config.yaml
encoder_arch: "convnext_v2"
dataset: "simulated fluorescence microscopy of cells"
horizontal_flip: true
bottleneck: "kl"
encoder_activation: "swiglu"
encoder_inner_norm: false
optimizer: "adamw"
beta2: 0.95
eps: 1e-08
batch_size: 256
lr_schedule: "cosine_restarts"
Rows from block 0 of the decoder, named by matrix and row number. Each number is 50 + 15 x the weight over the matrix's rms, rounded and kept within 0 to 99. All counts start at 0.
# conv: 3x3 conv (decoder.mid.0.conv.weight, 256x256x3x3), inputs 20-39, a 3x3 kernel for each
conv.1:57 35 37 25 49 69 56 34 74 49 54 50 35 00 37 51 46 54 59 58 56 73 52 30 45 21 72 64 55 52 43 51 47 54 59 48 63 37 35 44 38 50 48 72 53 52 46 51 26 00 53 48 45 46 56 45 63 52 61 23 37 53 50 36 58 54 75 66 51 44 61 45 45 62 38 38 47 50 33 64 65 36 85 53 01 76 52 49 54 57 25 73 46 21 63 59 53 55 30 36 36 35 41 64 73 51 42 49 77 28 45 31 66 66 46 52 43 23 36 62 46 62 55 68 51 63 63 55 51 60 36 55 44 50 48 46 45 49 39 49 52 39 63 36 65 72 32 64 20 51 48 53 41 42 50 59 51 58 58 58 57 39 50 76 46 60 59 36 51 27 43 50 47 34 48 29 67 37 47 49
conv.2:49 60 49 59 56 57 58 45 71 37 47 38 42 11 53 73 41 56 42 57 53 44 48 46 45 28 54 64 54 48 48 62 53 33 65 44 33 35 74 38 74 52 31 60 53 49 62 51 45 36 48 67 41 56 40 46 38 42 77 71 62 48 60 50 60 45 52 65 52 46 16 54 59 40 38 55 40 64 35 60 31 61 48 66 48 26 55 64 38 57 47 60 65 32 53 42 58 58 56 46 20 46 58 56 67 53 50 57 48 24 27 48 42 40 46 72 55 57 51 64 57 14 45 49 53 42 64 37 48 53 49 58 38 51 65 48 73 42 42 33 73 47 57 53 59 47 61 41 69 40 53 43 59 74 42 40 68 71 54 45 69 51 49 56 38 59 65 54 48 39 28 35 57 59 56 46 47 57 48 58
conv.3:67 44 50 21 50 60 49 50 52 23 46 42 55 29 59 50 43 37 49 57 58 46 74 45 48 57 54 52 40 50 52 33 57 48 34 64 48 56 48 58 29 50 44 40 47 72 84 57 55 66 66 35 43 39 62 88 59 49 31 33 53 55 33 40 44 18 55 69 37 43 78 25 40 43 45 38 50 30 44 67 66 99 68 69 54 62 62 77 52 52 60 48 40 75 59 44 54 63 51 60 59 46 61 56 24 39 37 49 47 60 33 43 85 62 64 42 54 46 43 41 30 53 42 39 46 41 50 57 44 39 36 44 66 45 59 56 46 42 45 75 67 49 59 53 42 72 49 87 60 50 13 39 55 60 86 33 58 46 47 62 47 51 64 35 41 55 53 36 54 72 78 55 55 52 38 30 38 57 43 39
conv.4:57 39 53 80 75 55 74 50 64 30 37 35 48 56 48 68 82 68 49 47 58 41 24 61 41 61 62 58 46 43 58 52 64 57 56 39 74 38 39 71 56 58 55 64 64 35 59 56 03 06 50 54 64 60 57 22 45 63 70 79 69 64 55 70 65 47 32 33 39 53 32 66 49 42 57 43 45 81 57 64 71 54 61 49 16 54 50 49 63 39 28 60 59 75 73 31 22 40 35 48 75 47 58 70 59 49 39 41 51 52 65 21 33 32 65 72 82 42 58 71 52 36 49 38 26 24 70 58 62 56 50 62 44 61 60 51 38 37 40 59 56 44 62 41 45 54 60 40 35 32 34 41 36 58 41 63 73 70 39 61 62 58 50 76 48 58 71 69 57 08 49 29 49 64 70 66 29 59 45 54
conv.5:57 43 62 62 62 26 42 47 63 55 40 48 55 40 69 64 59 69 38 70 50 67 27 63 52 29 55 52 68 41 55 44 45 68 33 65 51 46 46 61 54 65 57 56 53 30 53 49 21 74 48 42 33 44 42 48 64 84 49 29 73 46 64 57 58 53 74 35 71 78 46 41 66 67 48 63 58 56 57 35 38 49 39 39 49 25 66 42 50 49 68 70 62 65 36 49 51 55 64 55 60 69 43 64 46 52 45 65 49 44 67 59 49 41 66 60 46 38 47 62 50 34 25 50 24 51 67 27 35 47 49 48 21 45 61 64 38 53 57 37 57 52 57 44 37 52 43 53 42 53 42 28 54 49 02 43 56 66 56 29 50 57 50 28 49 64 31 41 41 56 40 53 81 57 37 50 73 68 54 46
conv.6:42 51 43 33 44 53 39 64 39 64 31 37 47 47 50 51 65 58 34 46 48 64 55 34 51 22 59 56 69 42 37 42 63 56 45 56 72 56 68 40 45 69 49 64 69 71 59 37 71 61 61 59 68 35 63 65 63 64 51 48 72 92 60 41 50 39 55 83 42 62 64 33 46 57 29 66 68 48 53 58 49 52 60 41 52 40 42 47 55 22 51 60 52 40 44 62 61 56 32 55 44 57 58 55 30 38 40 57 57 46 22 59 68 75 65 66 58 33 64 58 20 71 45 65 59 41 35 74 42 33 53 39 49 52 67 60 54 51 47 66 52 37 64 36 43 73 55 71 21 82 39 44 60 60 39 47 62 36 53 50 55 41 59 52 50 23 35 51 37 62 59 62 76 45 56 64 77 63 59 67
conv.7:47 45 55 47 51 92 41 53 49 57 48 55 62 41 24 59 48 28 52 46 42 68 61 50 69 65 52 26 58 70 58 84 39 62 67 48 57 40 27 24 50 56 52 40 53 66 52 30 52 55 44 60 47 46 26 42 46 35 49 60 46 44 50 36 68 27 51 47 56 31 46 50 55 40 63 52 47 30 54 42 57 78 51 50 63 38 81 53 28 71 37 75 26 45 53 68 61 51 65 37 61 24 52 47 38 49 54 61 57 48 71 45 59 48 65 48 66 42 42 71 57 52 72 47 32 47 48 56 50 50 69 36 53 55 42 70 36 60 55 80 52 50 63 37 36 58 48 56 39 41 46 37 17 33 70 31 52 32 56 29 43 31 84 34 46 38 63 32 72 62 76 60 42 56 32 67 27 59 49 50
conv.8:22 18 23 62 67 35 58 61 83 16 32 26 38 47 52 36 47 27 56 62 61 61 47 54 53 52 63 48 44 78 67 62 65 56 70 37 65 54 21 54 60 49 59 49 61 48 28 49 48 54 22 44 75 76 25 36 30 79 44 49 88 65 55 33 48 32 34 12 38 33 18 05 54 50 53 29 40 56 46 26 38 85 76 85 59 62 55 42 60 82 65 88 68 34 36 74 44 45 36 52 54 23 37 29 53 35 19 13 32 16 31 18 46 16 53 64 72 91 82 91 46 54 49 22 24 53 43 34 74 60 51 71 58 71 43 53 61 39 70 76 75 66 59 94 52 58 64 34 41 27 08 25 24 53 42 27 57 52 20 61 39 34 67 63 77 59 72 83 72 61 47 46 27 57 52 41 37 73 77 61
conv.9:64 79 54 66 40 64 44 44 28 69 48 57 64 47 58 61 30 45 56 61 40 70 32 63 68 39 49 34 48 65 62 25 41 42 51 55 49 60 56 55 87 29 45 53 53 38 39 50 50 78 42 39 33 46 37 66 61 38 55 25 72 44 47 49 45 53 44 80 45 55 44 43 53 57 69 47 55 53 38 44 43 35 19 52 80 05 61 26 42 45 65 36 54 50 49 64 31 76 42 47 47 53 57 66 44 44 53 21 38 33 58 42 58 43 39 34 42 61 43 54 40 27 42 40 67 48 54 48 69 19 67 44 41 49 50 69 71 49 67 44 58 54 35 34 41 58 46 51 70 67 40 34 41 29 42 41 60 67 50 48 35 31 41 39 50 72 34 38 44 62 46 42 89 24 26 39 64 48 49 57
conv.10:35 58 73 51 78 19 45 43 41 13 30 38 60 48 66 53 56 48 36 62 46 25 29 58 65 62 57 66 61 44 34 66 50 63 50 72 49 41 48 34 38 73 64 42 33 46 59 42 38 58 63 45 55 40 63 64 41 34 28 52 47 53 61 52 57 47 43 46 50 56 48 52 46 52 36 52 68 38 55 36 47 83 53 50 64 29 58 65 58 50 65 31 42 76 31 54 70 58 65 60 63 64 36 45 34 46 58 52 33 63 43 89 65 25 47 33 41 47 55 57 54 44 69 46 66 65 35 43 38 37 49 56 55 48 50 31 33 66 65 50 47 62 65 49 30 38 52 51 58 52 55 51 43 52 70 58 49 54 52 30 45 36 52 33 76 43 29 60 56 64 54 53 65 47 50 62 41 43 67 29
conv.11:64 67 65 82 55 44 55 85 67 52 57 53 57 63 58 27 48 52 53 54 64 62 85 48 54 51 30 36 38 41 47 50 64 42 60 50 77 63 67 56 92 67 74 39 67 39 37 55 70 56 56 77 56 37 99 59 22 65 92 69 58 46 60 30 38 39 51 41 33 38 47 18 47 34 41 33 33 51 34 60 41 44 62 40 54 34 14 57 52 52 53 37 35 22 22 49 45 45 56 35 46 59 39 24 47 58 49 47 54 89 53 43 52 47 64 60 75 59 48 50 22 24 50 56 74 39 69 77 53 55 40 55 45 32 59 61 59 77 37 74 60 58 70 62 01 03 37 39 70 46 45 44 36 54 37 35 67 23 34 43 42 53 63 61 56 19 43 74 53 33 33 60 40 54 68 50 44 32 74 64
conv.12:51 57 52 21 31 77 57 76 37 32 43 48 49 39 55 33 45 39 75 51 44 75 69 70 43 47 51 49 33 54 46 51 46 73 60 55 36 63 39 27 17 63 37 48 65 64 34 50 79 00 69 27 60 33 18 37 59 40 27 52 60 66 21 49 52 50 28 82 55 37 66 65 63 52 52 48 36 42 64 60 76 55 50 66 37 68 28 46 59 51 70 75 70 36 77 66 56 39 34 48 64 26 46 46 44 24 72 38 35 12 24 45 92 63 55 40 67 76 63 50 32 85 52 47 11 29 38 58 54 49 60 68 45 40 20 49 62 54 58 99 32 54 57 21 59 65 44 56 07 74 51 60 41 50 84 48 49 15 33 46 32 33 54 43 36 39 99 38 73 47 51 51 26 56 41 32 66 64 60 47
conv.13:64 36 82 67 99 45 92 51 43 43 54 56 50 54 51 43 48 59 46 71 73 54 78 54 67 37 46 56 61 44 32 25 34 41 52 65 46 95 79 26 20 99 71 59 35 32 63 15 73 83 84 70 48 43 57 66 34 32 44 54 51 54 67 48 50 55 38 38 34 35 58 32 27 47 43 68 52 32 37 41 33 65 42 62 69 45 23 46 54 39 53 94 50 85 00 32 26 52 38 38 43 79 55 18 43 49 68 52 21 60 45 44 99 54 40 41 70 66 04 50 40 85 50 29 52 23 51 61 49 49 12 57 61 62 69 56 53 80 51 58 57 71 65 46 22 00 22 51 20 46 54 59 27 58 46 57 54 58 51 53 66 59 44 97 75 27 00 37 64 53 52 45 53 35 29 43 94 89 42 46
conv.14:57 50 26 30 41 53 67 59 67 60 93 48 55 76 67 39 54 51 54 52 54 52 77 61 50 62 55 39 51 67 33 52 51 43 35 23 53 58 39 50 45 46 50 59 60 35 50 53 63 23 37 38 52 46 47 37 62 40 67 78 46 86 57 29 50 48 46 49 38 35 38 50 45 53 57 49 42 68 55 42 66 35 47 64 34 40 42 59 41 70 56 37 67 64 59 41 57 38 59 56 38 49 54 45 54 66 43 56 14 38 40 69 51 49 48 52 63 62 39 34 52 49 32 42 42 55 47 76 80 58 73 55 54 55 56 42 65 39 42 49 56 33 44 53 60 51 38 53 60 45 21 31 45 56 51 31 57 50 44 53 35 40 47 58 47 74 28 66 55 52 46 59 36 61 58 54 55 52 67 39
conv.15:35 39 49 54 41 60 44 21 47 60 54 70 61 37 53 55 42 21 42 41 37 68 36 56 56 36 53 41 61 77 43 05 50 53 53 45 53 50 42 61 33 47 64 32 56 46 22 39 36 31 24 42 31 47 56 59 53 40 59 39 54 16 51 57 31 39 31 54 34 54 59 26 48 59 36 54 60 36 45 62 39 45 75 55 52 35 55 53 71 47 74 61 48 42 24 75 34 86 42 18 34 64 62 68 50 44 46 26 33 59 68 64 72 33 44 40 48 51 41 71 47 69 31 41 56 61 54 48 68 47 60 28 47 53 48 43 67 73 56 29 40 59 57 49 52 44 60 51 52 55 63 48 50 31 44 65 45 64 48 35 37 59 67 58 62 58 02 46 42 68 58 39 56 38 27 58 64 62 36 38
conv.16:54 54 45 62 73 80 48 19 52 78 49 64 49 19 51 59 33 64 56 52 34 59 49 39 46 23 27 57 57 62 49 36 68 45 60 46 45 57 11 51 58 25 53 47 42 43 67 49 40 23 00 37 36 80 63 57 46 68 62 34 32 15 47 49 44 44 70 71 57 45 49 31 47 42 67 46 64 52 49 71 36 46 56 66 40 21 32 48 55 46 32 77 34 43 28 65 53 63 35 62 20 49 66 59 66 73 56 46 31 57 95 61 46 48 48 74 75 31 21 72 48 41 37 50 68 56 65 58 65 69 66 55 42 33 59 64 88 73 47 45 65 59 56 38 48 35 48 23 37 56 45 36 70 42 49 54 53 68 40 49 41 47 65 64 76 64 32 41 44 60 28 55 58 36 39 36 74 56 31 63
conv.17:62 40 42 53 66 45 42 41 61 46 61 54 28 10 34 64 65 50 64 55 54 62 53 23 42 35 73 48 24 51 78 51 59 36 40 47 49 32 54 51 44 52 49 60 29 47 51 38 51 41 55 32 51 62 47 49 54 71 39 35 47 46 46 34 43 48 57 53 50 33 42 59 57 53 65 57 51 55 43 74 45 38 28 49 57 72 48 63 42 65 57 56 47 41 56 51 49 38 37 36 32 43 41 43 45 62 55 45 62 43 51 46 50 73 48 37 35 55 34 33 61 61 64 67 60 50 58 46 47 51 21 49 54 44 44 57 36 45 37 55 51 44 57 45 50 39 24 43 68 83 47 58 61 70 50 39 22 41 46 63 61 56 42 63 38 52 53 29 49 48 43 43 50 59 45 31 50 44 28 73
conv.18:35 21 23 34 31 56 48 50 55 37 37 62 52 40 48 50 51 37 37 62 36 55 41 53 47 26 40 51 52 46 63 63 62 41 50 59 49 48 42 34 07 38 46 25 49 50 41 65 45 40 15 52 30 39 48 34 30 52 40 86 63 60 16 57 65 39 62 23 27 51 45 37 43 41 46 62 41 52 54 43 61 55 45 58 52 99 34 60 90 45 39 39 48 50 99 59 49 62 37 50 68 43 46 09 49 48 47 41 65 63 37 51 56 70 32 09 55 60 52 58 62 95 90 64 48 43 34 29 41 54 32 53 45 65 41 45 21 48 38 50 47 61 84 70 70 66 38 66 33 28 54 56 56 61 54 67 29 36 39 61 49 40 47 47 60 35 77 65 47 58 55 63 39 30 47 65 45 56 51 43
conv.19:61 48 62 38 66 64 63 50 56 44 57 42 46 53 41 42 46 54 48 52 59 30 51 51 50 41 56 44 50 56 46 72 48 39 49 59 51 47 51 58 42 52 46 50 51 66 53 56 66 32 71 47 64 45 44 47 32 69 37 51 41 61 51 46 54 30 51 40 38 45 36 46 43 30 38 47 44 53 36 39 36 36 49 31 44 78 73 64 47 58 40 43 36 70 99 45 51 35 56 49 60 47 52 43 49 49 52 44 60 65 53 42 78 44 48 58 64 28 64 43 61 26 87 51 40 61 40 50 37 55 46 47 66 56 48 66 51 48 44 70 48 44 53 59 44 54 38 44 53 55 44 78 43 64 57 62 33 42 39 59 41 39 44 53 47 38 67 64 61 40 72 59 43 66 81 74 40 52 86 60
conv.20:55 52 28 56 24 82 52 89 45 62 55 49 49 32 43 37 42 58 52 52 52 40 73 50 42 30 28 58 45 68 61 53 48 49 70 27 47 44 22 40 62 43 40 43 64 74 52 55 58 06 22 55 41 67 30 52 50 22 75 21 44 74 42 57 61 49 44 52 52 33 47 41 27 37 48 15 53 50 37 64 65 49 29 76 56 44 33 61 44 54 41 54 56 76 61 99 48 34 21 42 29 48 69 70 74 46 60 54 68 32 52 46 76 53 52 55 60 54 43 37 37 63 53 31 46 36 38 55 49 46 53 63 53 57 40 40 59 48 44 63 63 45 36 39 47 52 49 35 23 52 58 71 45 56 56 69 83 61 52 67 55 52 45 82 36 45 47 27 56 33 45 57 00 54 76 07 35 71 36 58
conv.21:74 55 32 65 34 30 39 29 38 56 47 64 48 36 43 51 18 37 81 33 50 71 45 40 58 29 48 53 43 51 57 21 62 38 46 41 62 54 43 58 36 26 39 48 42 38 63 42 32 06 59 35 55 42 56 42 47 60 76 45 44 46 37 46 43 63 76 53 27 49 60 45 48 59 52 39 41 56 41 50 48 41 50 60 42 60 39 22 61 59 49 53 67 31 48 56 35 78 37 57 30 42 44 37 45 64 47 40 75 18 49 11 24 56 24 52 51 61 39 72 46 56 37 56 35 25 46 47 61 41 44 58 29 41 54 62 54 49 62 37 69 43 50 59 44 72 38 76 32 37 44 54 48 28 36 41 60 83 42 42 48 66 39 89 45 64 67 61 41 16 51 31 63 45 19 37 72 57 36 68
conv.22:41 70 45 46 18 63 33 37 58 70 57 50 68 77 67 43 45 31 37 11 53 36 60 57 56 59 61 45 47 71 73 39 67 57 42 56 49 06 53 58 57 47 44 25 26 16 59 42 36 62 52 60 45 18 44 30 21 34 55 66 50 52 39 58 75 69 47 39 44 40 42 31 48 58 72 57 57 55 40 21 22 27 40 53 67 52 52 59 51 60 83 17 67 57 70 21 64 74 69 56 64 53 36 84 50 36 48 59 45 53 41 54 21 31 42 41 44 71 71 73 52 24 63 54 66 69 33 51 46 48 79 62 58 54 56 34 36 46 43 06 62 50 50 84 71 64 55 48 76 00 47 58 23 60 73 67 54 54 71 47 43 56 41 18 74 53 64 75 47 54 44 47 42 40 69 61 08 54 47 42
conv.23:63 45 42 23 51 24 42 38 56 40 50 45 61 69 54 46 37 28 50 52 47 49 44 76 75 55 52 47 59 48 54 35 31 52 48 36 62 38 55 67 31 75 54 35 33 59 65 49 26 46 24 66 69 43 32 22 44 45 08 47 72 58 49 61 55 41 36 42 93 48 43 53 55 45 53 76 38 65 46 26 64 59 42 92 32 34 22 61 68 45 36 51 55 71 83 22 60 48 49 55 43 46 45 64 68 27 41 55 69 42 16 55 59 51 41 37 64 39 41 40 68 31 40 53 46 76 42 54 52 67 57 50 49 51 37 59 50 52 63 46 32 63 61 40 46 64 51 61 39 48 24 42 44 49 44 77 36 59 37 31 51 64 49 69 63 49 57 43 67 50 41 46 56 54 52 39 33 55 69 27
conv.24:46 43 48 55 40 30 57 35 46 24 41 44 42 45 21 52 32 41 61 36 68 47 62 60 41 49 91 50 50 49 64 54 39 22 44 40 58 49 48 58 38 59 28 30 35 32 35 66 62 49 54 61 48 55 43 56 34 66 46 54 47 50 42 47 60 44 39 99 48 28 40 16 60 61 51 62 71 37 28 58 50 55 44 74 51 44 21 40 73 79 61 38 51 55 28 45 67 76 30 54 54 38 45 61 42 58 51 42 20 68 16 44 67 56 30 59 37 99 81 51 52 16 71 59 88 71 56 60 39 60 55 75 72 63 70 54 57 51 51 47 51 89 57 53 72 61 52 59 71 31 36 38 50 07 64 57 15 46 39 63 39 49 30 64 36 78 25 50 57 88 28 58 44 44 79 27 59 43 68 51
conv.25:67 41 66 46 62 38 54 39 44 41 31 50 51 25 59 60 34 46 40 28 53 61 51 41 78 67 67 35 57 36 41 56 56 62 30 59 59 51 61 40 41 39 49 55 59 48 61 50 39 55 53 38 47 30 29 72 66 53 31 22 60 63 56 49 51 51 48 64 47 53 66 44 55 52 52 54 53 40 57 48 45 53 45 52 40 49 46 55 48 47 46 63 33 48 31 68 37 59 69 47 46 56 23 38 54 48 64 61 39 48 26 53 56 89 46 40 38 58 40 53 28 29 35 42 51 66 64 40 51 46 29 43 60 59 43 59 72 48 67 54 47 49 46 34 47 47 25 55 37 41 23 62 39 52 53 49 39 53 58 47 56 27 40 64 52 62 51 48 47 67 62 43 79 38 28 38 61 41 48 57
conv.26:63 42 42 64 89 54 45 39 26 52 33 59 62 22 38 60 33 47 53 67 59 76 35 34 51 35 44 53 58 49 42 34 46 55 38 48 44 65 48 58 58 30 62 33 44 26 43 41 46 66 61 43 56 71 39 67 26 82 61 31 55 38 69 52 55 52 47 49 51 53 54 38 44 70 49 24 67 41 62 62 56 63 52 54 38 10 64 55 56 52 53 59 54 60 00 56 53 37 43 40 33 54 49 17 29 57 37 40 52 39 38 51 69 65 70 51 40 51 57 77 37 62 38 70 37 51 55 11 36 48 23 35 41 57 54 69 36 54 60 48 43 67 54 56 36 36 60 47 24 45 37 49 57 43 14 49 51 64 59 42 59 44 45 65 50 71 01 30 57 69 62 41 51 25 44 37 80 57 19 52
conv.27:53 85 52 62 58 26 71 41 81 59 84 56 18 52 52 43 53 65 23 06 71 44 64 53 45 41 33 25 58 41 78 42 32 50 58 48 75 44 49 62 41 73 56 86 49 58 81 69 55 34 64 43 53 64 70 64 61 60 64 61 62 68 57 25 21 68 66 58 50 62 44 61 37 30 59 75 42 64 48 43 52 23 31 74 56 48 45 43 49 55 87 06 51 38 49 23 42 40 39 59 48 23 50 56 25 55 57 52 80 75 22 55 74 76 37 68 61 56 91 46 22 12 47 39 55 33 58 62 60 45 51 47 54 49 52 68 66 38 64 52 52 39 55 65 28 24 40 61 46 21 55 50 27 71 44 53 37 37 33 58 49 57 50 55 39 75 66 67 65 25 41 48 73 77 90 59 38 41 59 54
conv.28:59 47 37 50 72 64 47 39 49 39 31 49 52 25 45 67 46 63 57 53 58 47 30 28 52 30 58 59 31 39 45 61 48 31 47 43 57 26 73 39 56 51 46 44 35 28 46 59 59 27 43 34 48 48 68 44 34 58 54 54 46 37 61 45 52 59 62 44 44 50 38 35 49 47 37 52 67 61 41 57 37 46 47 46 44 41 43 61 32 67 62 48 46 40 33 53 57 54 55 49 39 50 47 64 57 64 53 60 38 56 33 54 66 46 64 61 70 45 35 57 49 14 56 38 63 39 40 39 48 52 43 45 39 37 59 68 54 47 41 54 48 63 43 49 46 39 53 47 58 63 63 56 58 44 52 62 62 84 67 65 77 66 62 60 62 48 13 60 48 41 49 52 33 56 49 57 60 43 36 62
conv.29:84 16 52 99 54 41 42 36 59 42 53 47 62 45 32 62 65 36 72 61 52 43 50 52 48 35 63 60 28 36 43 38 39 59 59 42 17 89 66 13 99 44 51 31 39 26 38 53 11 89 56 62 30 42 60 58 41 35 75 44 69 75 48 64 65 41 67 81 50 50 63 42 62 51 58 30 45 54 39 72 63 37 41 77 41 15 48 61 37 38 01 60 75 28 21 54 63 37 37 97 55 62 79 52 54 64 49 45 44 40 72 36 38 46 58 59 13 57 54 54 99 52 27 52 65 51 61 33 41 64 53 44 39 50 46 73 25 64 42 03 24 55 52 30 84 47 56 19 38 59 34 45 36 34 27 40 63 94 29 62 87 28 48 51 60 10 30 63 55 63 33 12 43 53 34 00 74 59 46 53
conv.30:49 26 38 43 85 28 59 45 50 44 79 59 33 45 44 24 49 47 52 57 70 40 60 31 53 45 32 59 43 60 42 50 62 56 57 43 28 63 08 45 28 87 31 43 46 48 60 32 53 71 58 84 70 50 64 44 17 46 45 65 26 44 57 52 61 40 41 28 49 40 59 72 29 66 46 55 74 55 31 45 42 55 49 79 54 57 46 65 63 43 54 38 63 82 00 54 41 37 44 33 45 37 59 26 50 47 64 59 29 71 27 65 35 38 58 63 58 51 67 51 64 61 63 74 73 54 38 37 47 94 44 63 66 53 64 51 34 46 53 42 55 71 60 33 58 41 83 40 51 50 72 67 56 87 65 55 37 32 40 50 68 87 59 78 62 56 11 48 44 24 41 43 16 51 53 46 49 23 51 46
conv.31:54 55 59 43 22 59 67 57 65 41 77 50 29 87 41 37 64 35 67 63 26 73 77 59 53 39 46 49 51 41 60 73 35 63 64 45 34 59 41 41 36 54 67 55 58 48 60 67 47 66 36 50 44 68 50 32 58 47 64 82 59 63 81 54 45 54 67 40 55 42 37 43 64 34 66 55 20 52 54 20 52 76 24 34 70 64 28 52 52 60 17 44 60 65 59 58 45 43 60 49 62 52 64 48 48 52 36 52 32 57 22 24 39 45 29 42 56 69 72 27 63 62 69 66 51 62 48 72 52 73 56 54 92 46 60 59 37 58 55 53 48 47 47 65 37 47 70 48 73 29 47 33 30 35 23 13 39 19 49 50 57 45 45 37 45 57 72 52 56 45 63 61 59 49 60 65 35 36 75 37
conv.32:37 23 41 49 83 40 39 35 50 37 72 38 31 39 23 66 58 59 58 60 56 43 74 49 34 57 45 64 24 45 56 64 34 39 60 60 35 55 44 35 55 62 32 57 35 33 46 56 75 63 31 56 37 39 41 57 39 58 44 59 38 61 45 49 71 53 60 38 53 47 33 50 41 58 34 50 38 59 50 46 59 56 42 73 61 59 34 62 48 73 58 54 70 36 63 54 62 44 76 53 50 56 50 19 62 47 28 47 41 53 36 57 48 44 50 33 53 56 54 56 45 46 62 75 55 62 47 58 23 54 20 53 66 43 76 61 37 47 41 48 67 54 58 62 62 42 39 42 63 52 49 55 65 52 33 45 48 46 52 53 54 57 51 52 65 44 83 64 51 45 46 69 33 57 60 41 54 58 55 40
conv.33:43 47 48 51 31 33 67 52 82 48 59 40 45 53 80 67 42 61 56 05 41 49 46 43 46 46 43 43 47 77 50 40 85 33 55 38 39 51 76 56 57 42 60 69 56 37 49 92 47 59 59 51 83 32 58 61 67 64 64 52 53 59 66 53 40 78 74 57 67 39 44 56 37 49 44 35 61 65 50 41 46 21 65 55 29 97 27 44 84 35 69 43 74 41 85 61 62 56 57 55 24 76 42 66 76 68 44 69 55 83 55 34 57 91 42 63 42 55 53 19 53 31 30 51 38 38 56 33 41 69 46 38 39 42 45 55 50 33 43 46 57 38 55 92 34 50 62 52 46 33 33 46 45 69 40 57 35 55 12 55 74 57 43 36 44 54 30 55 62 39 46 36 90 47 66 48 39 32 72 47
conv.34:56 40 53 61 56 52 45 42 35 54 53 39 36 67 60 51 57 58 45 59 47 71 51 67 57 69 49 48 55 41 62 53 33 42 38 79 38 35 55 69 66 50 69 59 41 39 47 50 65 97 70 75 57 61 40 50 47 69 11 50 37 23 27 41 26 61 74 49 60 52 54 49 72 47 63 84 52 52 57 44 56 46 55 57 44 69 72 63 43 61 69 41 52 35 81 42 46 31 88 51 65 56 53 17 38 57 40 51 67 45 66 51 38 51 45 55 57 44 51 61 61 56 42 55 59 62 77 56 43 64 31 36 50 63 57 66 16 55 55 34 40 32 68 50 34 47 39 55 55 44 52 20 64 49 25 31 06 31 44 23 35 46 62 29 62 66 31 49 46 74 57 39 91 21 37 82 54 30 65 37
conv.35:63 61 66 48 71 52 37 47 49 34 44 31 53 52 73 42 69 46 50 64 53 25 14 48 47 42 73 46 46 40 41 74 59 45 58 54 72 65 62 54 48 65 59 53 45 38 75 44 44 62 66 43 48 56 52 56 49 74 52 57 52 50 58 65 35 48 64 34 52 42 42 53 54 37 51 60 49 48 57 49 56 53 22 43 37 71 54 40 58 55 52 34 62 63 68 24 62 37 51 65 50 56 28 40 47 51 51 52 53 48 53 48 42 54 48 53 58 54 44 55 52 50 46 50 46 49 60 44 44 41 38 33 47 60 62 44 45 60 46 43 36 56 67 45 40 47 43 61 47 42 45 47 56 87 45 58 55 51 58 43 43 42 53 39 42 48 52 48 68 43 72 40 66 48 74 68 49 35 61 33
conv.36:40 63 38 74 26 53 21 53 32 40 46 32 41 95 41 34 28 43 39 43 39 39 35 68 59 58 45 40 54 58 57 55 46 72 57 52 37 63 48 58 38 64 41 33 58 43 70 52 45 99 54 34 28 64 50 48 43 21 47 65 67 49 40 48 51 40 29 29 60 49 55 49 60 54 57 65 59 57 86 54 73 37 55 56 82 40 54 39 62 45 79 24 39 58 51 42 44 54 45 52 64 53 70 48 38 31 41 43 56 55 53 87 25 40 37 55 42 56 66 65 42 36 48 55 48 42 41 54 52 43 78 56 59 36 51 39 51 48 50 41 48 56 36 45 40 29 59 60 67 27 56 39 41 51 41 55 54 46 49 43 52 47 41 27 52 67 28 59 64 85 47 46 46 61 46 76 38 62 62 40
conv.37:50 35 51 42 59 63 37 45 38 57 44 58 48 55 29 51 34 33 59 50 64 61 29 58 61 51 54 59 37 56 43 49 36 36 67 63 48 99 57 41 36 46 48 30 29 62 39 53 70 88 77 68 55 51 47 41 58 60 38 50 61 53 40 67 78 59 55 58 52 52 88 54 43 54 56 53 52 59 47 51 58 56 53 19 70 81 55 53 53 50 38 54 74 35 45 17 59 39 49 61 69 43 50 43 44 17 42 35 78 57 45 37 61 68 44 39 57 53 52 49 67 77 43 43 40 47 43 69 44 59 22 59 60 56 67 52 38 59 41 69 31 90 61 60 46 76 45 54 39 35 46 44 44 58 25 58 32 44 48 25 50 28 57 22 24 50 43 44 63 76 71 37 59 38 57 59 86 45 38 46
conv.38:51 85 70 20 99 55 25 49 32 44 47 43 59 33 51 57 54 59 58 79 61 70 77 34 50 69 46 71 55 53 57 40 37 75 48 47 58 85 27 03 86 50 66 16 57 99 82 62 72 42 77 63 49 35 51 36 32 38 23 30 51 42 46 46 72 53 56 48 67 60 71 56 50 45 42 63 64 40 37 53 40 77 36 60 49 00 45 52 51 28 48 55 38 49 03 56 68 70 62 50 62 64 77 61 44 43 38 40 67 53 23 58 99 25 51 46 61 59 43 59 46 70 33 56 66 59 62 44 46 36 42 62 57 59 67 83 46 78 56 73 15 55 72 53 53 39 82 65 48 83 57 54 36 66 99 60 78 47 71 56 71 58 68 64 27 10 50 02 38 43 67 51 14 43 36 11 50 56 30 56
conv.39:32 62 18 61 31 52 51 54 41 58 60 45 42 57 63 31 37 61 54 27 52 66 44 74 55 67 39 40 62 78 39 10 65 64 50 61 62 39 68 60 41 36 51 32 41 50 43 32 41 64 46 34 33 47 86 48 58 24 46 45 46 52 36 48 42 67 26 57 37 58 68 50 40 37 50 43 41 63 50 56 53 52 64 54 57 45 39 49 73 49 59 72 81 16 50 59 57 54 32 22 28 44 49 46 36 35 41 31 41 25 41 53 57 51 39 37 46 55 38 51 52 74 70 41 47 53 65 58 62 41 68 57 47 32 50 65 50 47 64 64 45 48 45 58 38 51 48 33 38 53 50 45 49 47 45 55 66 45 42 61 52 54 81 60 69 43 49 54 52 59 50 53 35 38 37 60 58 49 38 59